config.toml
model = "sound classifier"
rnn = "gru"
rnn_residual = false
grad_clip = 1.0
ema_decay = 0.99
batch_size = 64
lr_schedule = "cosine"
Rows from block 6, named by matrix and row number. Each number is 500 + 40 x the weight over the matrix's rms, rounded and kept within 0 to 999. All counts start at 0. Numbers have three digits each.
# weight_hh_l0: GRU recurrent weights (gates r, z, n stacked) (model.rnn.1.rnn.weight_hh_l0, 288x96), inputs 0-47
weight_hh_l0.60:493540542469494556475507436424535464482563448496508508517467502486482431525497582516508490512588533499541538511498514544501568463510438512492446
weight_hh_l0.61:470445496499599514492563488444474460512504538432522491495531438489418434475521527477547505537562486439496411510536477512569546462570461562531480
weight_hh_l0.62:520517474467463531504511562520484462469495480472554485513556507509480470554515448406519487477484485439486520444484515553479505490593552530502475
weight_hh_l0.63:508525489452489498498452531522463509470490456522507490506496438505504510544453483458519507477469493485527473508488422510534483596505500515492439
weight_hh_l0.64:511503438542500517525459503492451511575493582482469437489561524458548533492446538454451540427507479516557482477449476449515537549520455528514453
weight_hh_l0.65:525587512471478526448432462513484495503502543499576513445462473496573484461492488478464529483528481445549566498477525527459482506453554486477541
weight_hh_l0.66:508389509538545511483445531469460535510533536563471446455504455467552490475531481510443514511546508501465532578455507494447511503469473491461521
weight_hh_l0.67:489507498467492493501499529540490472434551542551531418492591549484465463494534511417546482530481430487479464550442528552521482529504560493465484
weight_hh_l0.68:506474536502522485468429506512545482513521528543549488492515547466461573488491568439538451503514503513539474516474531571427502486502562515463431
weight_hh_l0.69:516506459514484444478459491499465517475526515519530475475500485518466465536516463495492415466457479575465426516527369589525527471463586606553505
weight_hh_l0.70:534485522574485473465487436540409558551548494507534567507503483509486477510578492454542487500506522501504530488479441531458505465485475494475547
weight_hh_l0.71:457546465481596423496508480557525504531524422490564516478501501472539538532489515440541490497502495525485421489463587592495478492518541464496464
weight_hh_l0.72:444540505482527509509421496502469543519516494492538551474498502488489539512489543504487430471555472505460499479498460439478505531451550530561527
weight_hh_l0.73:525495554460495490546532466459582477547547520485459439491495435552458493563508521501569500425487543492519500497527450502472559532551482537515508
weight_hh_l0.74:438533552447446484465442528495513516545494553521507469484442530535512459526522534491437502415528485477479453547424521495547504499553487573446476
weight_hh_l0.75:510522529556510464502442467496514475589470553562524494462509496540476462494572530560532513574451383510514508520485512565557512515430496565530556
weight_hh_l0.76:477542471470483438487480537540533448493505530541451463521512424467484521501501539464558482432490516509532408487469499484496462544448508433453450
weight_hh_l0.77:455518553492490548440463490508492551481543421436497479505475517507487457550447560462509519495501533479502557472609519438521509553480512473471441
weight_hh_l0.78:540495594402492576548449485484448478517544529477520585469540513481508511464407534484493495491546480453486474563466475471571529521520549499480527
weight_hh_l0.79:457542488504503550482485549471488483581451538502531551459541475517496538483525472492573587496525524531525493446549485541459440529487483517440447
weight_hh_l0.80:463508479477541549482488516456503559571558443522519552514527525431492470503500539439481519517465465543526524549513533421522502477483519535534472
weight_hh_l0.81:570476506516586410534528476497448531436500571501531537464560499555499476534572511503506531458484477467506525500443467554492508590509456500476577
weight_hh_l0.82:527471460565540506472393465453453507459601422462498540499542535508445461458440543500546484480577510479608561583529496492544540511494532386484503
weight_hh_l0.83:491510598525563508524501402519503495555612469508505499446511488520506554571519471509571530527505502474528471525521467508431572477524500434483486
weight_hh_l0.84:539545444523455496502495547462499456488532486486498499493564482527494448518485535473556553492452522482453528541554431543443493534506526495527458
weight_hh_l0.85:469423521478501498493479507483492450569569453436478474450538469540493514454565505426556485520548495445498511430534439507536444458552518471486446
weight_hh_l0.86:509473538485546475548523542507536470490440538473559513443491535408522572590551479445490488516509497554521515533480475556526451497369499519499456
weight_hh_l0.87:471583461558541463494525495499480471552439538507526563490517558457419527432425528475512417504524496477543608574486442535529563503480519551514429
weight_hh_l0.88:553494438467520500569508429471477492502561553490512482481498493501436490506506522478542492506557573420523484483469445512483533485402502513439428
weight_hh_l0.89:522416555422510400540448526511522522508531468543536600463536523491527451551457591484506463519408420527532462529442420509543546521503442557498459
weight_hh_l0.90:539509518556496435471516537509541513472567501524547562524501492445489434528508541519573453492447436505482470509495478486477508456419541536493552
weight_hh_l0.91:455576524499427531465487485519442509525491475531477512598516541533508525537511518510432510498529486483522504545482487531514506542515530521483492
weight_hh_l0.92:502559460443492476502445499584518476404496429574489562510456541504534435489467524410473473442464531552509453555503462556442637450447463537538496
weight_hh_l0.93:516525518469496523463520560518507502524503415514533559486479531506529553515412520510452509519523467507507466516493489485538551551467517530495482
weight_hh_l0.94:496470516525489562514451519428467454558456520545521477559529472472491482537509466540473481448486485397533541478462487479512522484502544483454432
weight_hh_l0.95:554581441456524534561479520449465501503460529518447533478519537502484483505492483485532494446494533483473471507528503565547516428509504496418507
weight_hh_l0.96:606533518485517626525511493568410475472514462520483525530551516476506522482506554508453471485516467556556488514479479491485501617480517440523453
weight_hh_l0.97:533379547465482546451512577516444508449457513536502563527528485527550526518463580504500458455487516534477475490419509528498481558471495559514537
weight_hh_l0.98:531487487513491589478520493472460529466507481502533487507494507516453403554496495474529575518463454532476515490506499552505561496491431570543528
weight_hh_l0.99:441501490594491478523523549562535499477523604519451490504432479491489517478472601421468464556527455539498595521457595567471488533455546501491458
weight_hh_l0.100:475512540479564486513490528486446548492472442494498548546500544456524506427439535506511553607511519484529454493390556496476502550489484501507481
weight_hh_l0.101:515501547525528498496433462520457500557533489481498529507523526466513575412554448449498533575463493474500538497454475521457572496520531496514470
weight_hh_l0.102:485533563446548515486475500511462491470450570459516555530447489535456462513460521521448459562544566523464484514484470550497534498509536540510445
weight_hh_l0.103:522503544511474489448497492466501521538536508446462473506465525546535470451449474544547495511481473564488472520433484493436444520463471476590495
weight_hh_l0.104:480515584497522448536470513508471480500530479505538460546517471476494503470443471570494523556484499552540487583475526537505504509565508471525505
weight_hh_l0.105:436472538491506494451457534578430464489493572498426527487539500506518540428547494439500480496450483502540486504466501470423524540501480442593432
weight_hh_l0.106:531492566514554500488432481570423500463519519539509496495506503494521437464502501499500545446517533530546527500517494488521459467467483480559479
weight_hh_l0.107:476474510501503511529439483498522588521469486561479516515492524489443437533533558507476499488477462429431456559428510524493501518466509454524534
weight_hh_l0.108:535518510563508531527386453513550502457506477532547531551473530560517446496544562544483560476526526455475463464501477485509534489529537555510503
weight_hh_l0.109:447539524503494504527484455536481508480444488467574530476484533434393440482537474533459384534535527543496464488448465511514500487500441450555491
weight_hh_l0.110:488524493473516498525459432530484471538473625509506438521513562417493400461518455469493446495537517473548516519430512501505493447505438532546532
weight_hh_l0.111:515573534567550506526411489519461560467546451436523485503533462457493476457512558459431449481475493464455546532499516539504527478476507538544574
weight_hh_l0.112:491455505492479455443483490480495582485486507502490530526501507480463459457542505508448528558513454480533519460432518459515572475526488435509401
weight_hh_l0.113:417502552513513531525411514523421487534588566476445458489519557482511521497535521503539519514531447515553513565569535519528527498578533523504455
weight_hh_l0.114:481444563465481543523436488540506524510433548441492500585530532547481443471485465514488471531422510488497525513469584412439516557560508505463482
weight_hh_l0.115:505511487519485587526574510516501567552488477409518516474456518512492481497504523466494515522488511483488462472551584482471506486511569490532520
weight_hh_l0.116:451467489505529514460488479484435531553496599474527480454512573519552496477469523497445504465459527452519535522522501464474465478581462496491522
weight_hh_l0.117:529527536448487510426497528541473476480436481451544546578486501550467544481525507518551529502481462425546462502486483485441475496487490547532590
weight_hh_l0.118:476480508518496497437476447503471512478539532465499500507494495538584513500542502529476489511504504455480471456464471481509504439443517491569590
weight_hh_l0.119:461540518535510502504556485520511489427454493502568591552439525523466559487440486494526497498477514521520534537539507538567465549517519525518474
weight_hh_l0.120:449526465487498550487499558529521451477527486508469510528452532480479516455547550538529460482545468473506515543509466514509531456492464504527458
weight_hh_l0.121:487516491438541453536517562509471467449460507487479507562547446493516430446614464520495505491466413479502477555459505541520469466543509537513446
weight_hh_l0.122:480486477511488493566499514492544504468450521497511489533512502476446493446468534504469497523434516489507458503515515488529537533584547449519491
weight_hh_l0.123:500489487531529514495509507417477489498602502517506501446502465544488505548560593464550460493496513532552445499459455427497452502489457522468482
weight_hh_l0.124:536450535507486390482498400534414553458481537464552524475513538535494504475586536507380529567477404432492512469554485356451542429530486391575504
weight_hh_l0.125:523522505523505518479434519549555521482486518496456505464524496509518515501522463473479398511491485475497490528492495552539575545539520485473489
weight_hh_l0.126:477510507500523514467465491521475442470494496575482528447513486510454459498511536457450520501540456454515448461490528426517454431526529506524468
weight_hh_l0.127:523474529541536481475463494548475509396485490492502507524560492509533476488527497464481476468543489428518480539529524461513520532420392491552453
weight_hh_l0.128:461509429457495479488494497544484465447411483479489522557521545461472477529531515518452488522500553464464537503454459433547537464495483490514471
weight_hh_l0.129:541526459580456525557500520535553415458486516550498480514431605522478515505530520452477466493540460538524521496517476476524485494507538556535449
weight_hh_l0.130:476503545535549505438492567526565482513499528599472517540534506504504497561475515497503529500478493477462523572536564502451570450484499529492517
weight_hh_l0.131:473543552538551541412441534519498456507547456438499533461477500463492454500519484528488475501576510436518479585470562470461529498514501450522481
weight_hh_l0.132:551498553534511486420476458501420498456508553537540556430495488476504564492481511487439507498503474491477510539544480444511492507530549453506467
weight_hh_l0.133:466508510519490519461485525483511517549490513455402470573449525506465479409513556389535533561510487481551557431513467454461471449542500504504423
weight_hh_l0.134:464444553550467536551527477488521550436469554506485494467429561545448463497475538539486507455505511488501517450527626486470461519524431490565559
weight_hh_l0.135:485593467460488479448478513461411499520529482511506491483568451465521503475413506477501534489554535538471424584571479381493489602516478473508473
weight_hh_l0.136:449496591506465464443547491526468455511450553465487522556495556504476498501532443530526504510450513451527483499496502441469467488459443441502492
weight_hh_l0.137:499500422559483545454453478501423538513503515481562572531495501523561492527506479466499561416424489497534507531456441435510503457477482509493513
weight_hh_l0.138:517549538590524522515437468547489447529526494513508534523525524496461490540510512477488434467471480520543470557463541534505544487480511504552480
weight_hh_l0.139:465457509517511506535488541590472473439473456556505520529467518511533585568423469545541466475516539483507496555579450492436430511527515442504512
weight_hh_l0.140:418559558454487461459449548537469481485475485545445529511477530402467415502495551517487479511474471468552426548476528526524479535509364511575583
weight_hh_l0.141:469524494516505454449456396574408481464536520472519443510549544514534543493536503554500558527531435503491498482447485486488521538536523520512494
weight_hh_l0.142:502455501487458447459501478505493505497435530508523475518504483446498511516533486482534482485522477495477513520463528478494453535523544561574547
weight_hh_l0.143:554462590489494502519470495497513528435527415488505532601509550485376535489432552462519415526489492486505510531498554463495515529509472480567516
weight_hh_l0.144:528518518473496531522547478401434518504576484500509466494519528565470448470507523491443491513496513467505506467426464484545503457524488452504496
weight_hh_l0.145:537503494522553468504508477507538511480490517554420540437481552461549504522487469449517473507546464448501537470438456561547567493530541517550537
weight_hh_l0.146:517518553501457483455479465526454485496502491503514494473500459540541439493461521508496526579487523491455468532530488609443455518489482476504539
weight_hh_l0.147:518507513511530480543423492538575493470465499455447526569458506466479494504514530439501544456468551481525487539569518433462461503488442491543463
weight_hh_l0.148:549572526499505470487388496499510488575477576517462516546500491401547487505477488534490467530463484530444516606513493548481545415474495506449527
weight_hh_l0.149:556585540623469552498421521505503452447534485554507494538444484453457470526545534497498499543449514530509495475468384436558516475505495598523537
weight_hh_l0.150:543522585450529452475461512490501488451543526514496468542519518555534414453511457554496530481426523458518519505515502519435452499528485511527456
weight_hh_l0.151:491479522437488485524472537514458518505540490493559513527533515558486490499550556483465481474539445560498455521537523527498481474477472492544532
weight_hh_l0.152:469391540527552470481475518467459467505503501515578496505455518483530498430513497478482508515475456569448481462500534485497473493426489466535580
weight_hh_l0.153:509492536426535515465477499455515538439439517508526500511558478426485537473482532511449534476518517461514473517488473488469499519536574519473415
weight_hh_l0.154:542452531500507484504510540516546456512597511516488464500534488449535511513526506500513495457450537434487495472510478554496516483472507513575559
weight_hh_l0.155:490492518476482534503521470481483576474530530518478512501461565557431457521517502510508533474568463493460484508486512496435482493511482499531559
weight_hh_l0.156:514488534607509495470470498475430515531456515502504489551509481469420518588478558474479486479486465478553392485492533446516515476512448444548565
weight_hh_l0.157:446473552501503555464443559520502513527443513438473506622451491482479463517463538402433494471479491460533477507459488464488400546499459524531488
weight_hh_l0.158:485506556498496485499510484553508466451421577514553557457541470450500520486485480427482485468514535468506470446490468468446520533437492458512465
weight_hh_l0.159:474469479449555490505453479462553522482494478500524506545552509499530476414495530484460479486490532459560451437519482500416491490433496515618478
weight_hh_l0.160:586521495508505512505461553502494465518483482483455507501552494483485458631517470488460492536449467482537526507506532531470497447477542519561483
weight_hh_l0.161:469522520589492506460435548481558505500502455450439492579494500459505530447474565454514491543541463510481471498478480473415564570510438467511496
weight_hh_l0.162:474488503504599542503509488526521446475520469468450483548471514500465493524514524530462475547490449529507464437547565524467498467474473497578516
weight_hh_l0.163:493482528516576513458452434513503532569484546504451456470409479535405597505440521459490474584505485457562498500536502526496507530461492501588508
weight_hh_l0.164:485455513498511442569457512567466481461486484561475547537559453475502478452560529504510509464496482407539484480451509460503530511503537477535566
weight_hh_l0.165:511536479514541489513516555564505500541505518536539578399561479513487486507534522498426502564514494487509499545472484525504508530453473498535476
weight_hh_l0.166:475490499564486510483488536522510465468504462538514528485562499492566464534454457488416480522491476444502515531479527521574502457539554514498435
weight_hh_l0.167:471499570363496502481442508503491489480444507561439504534496494483505520482476492513502495471489536439453524547418487455493543558517527430550567
weight_hh_l0.168:522481529507457451479498495554538543514481523568502557497486475536458492458587456491501502598471475484529387526532581522495503422580570482518436
weight_hh_l0.169:522471563547507478528472556505511505468484513531579546503496509517502472461524399573507540464553464446482524478475461501472496491522478479506448
weight_hh_l0.170:535528512517500506493438425460520483434514470509471476544522448526441438571512531486490541499520501443506472522498505420546513480499519492476489
weight_hh_l0.171:459573465454511450442490541436477506387481470521444496534545512500500485384508560545444478410527514436423502504488542387493561465535494516552504
weight_hh_l0.172:548523507513451543522554481471516544515473485487508513492530503501427445499515515442529576553508490472482526507536510531536530434533559513508466
weight_hh_l0.173:498465533514504442452535526527501522427485483470447512585507515586527553460534480415515512474446500561499507518509578494478478494491439470564483
weight_hh_l0.174:485508528502527520468448450555458556538456544459512547503468441477463525504514512504498532506516483504559515449479450549482477442544532458517504
weight_hh_l0.175:481513511522508438432561468506392528496493490506619639538505600475496513474616507551346504435508436422486516530488550362472473511508478406541530
weight_hh_l0.176:510507516500445482511502466579455487503463529543530554489503530497546504515486531485448485536492424481530538589547496517494552514536541458502488
weight_hh_l0.177:511523501523486500475499527481513497503470526441522491541476534515438520473528511527409473472565455507547512576497498549497541462479446461499481
weight_hh_l0.178:456508539529531494499525531533549480451497463500520544517564536541502510492494505515501502457427450434497523503528487536531513481476488511469478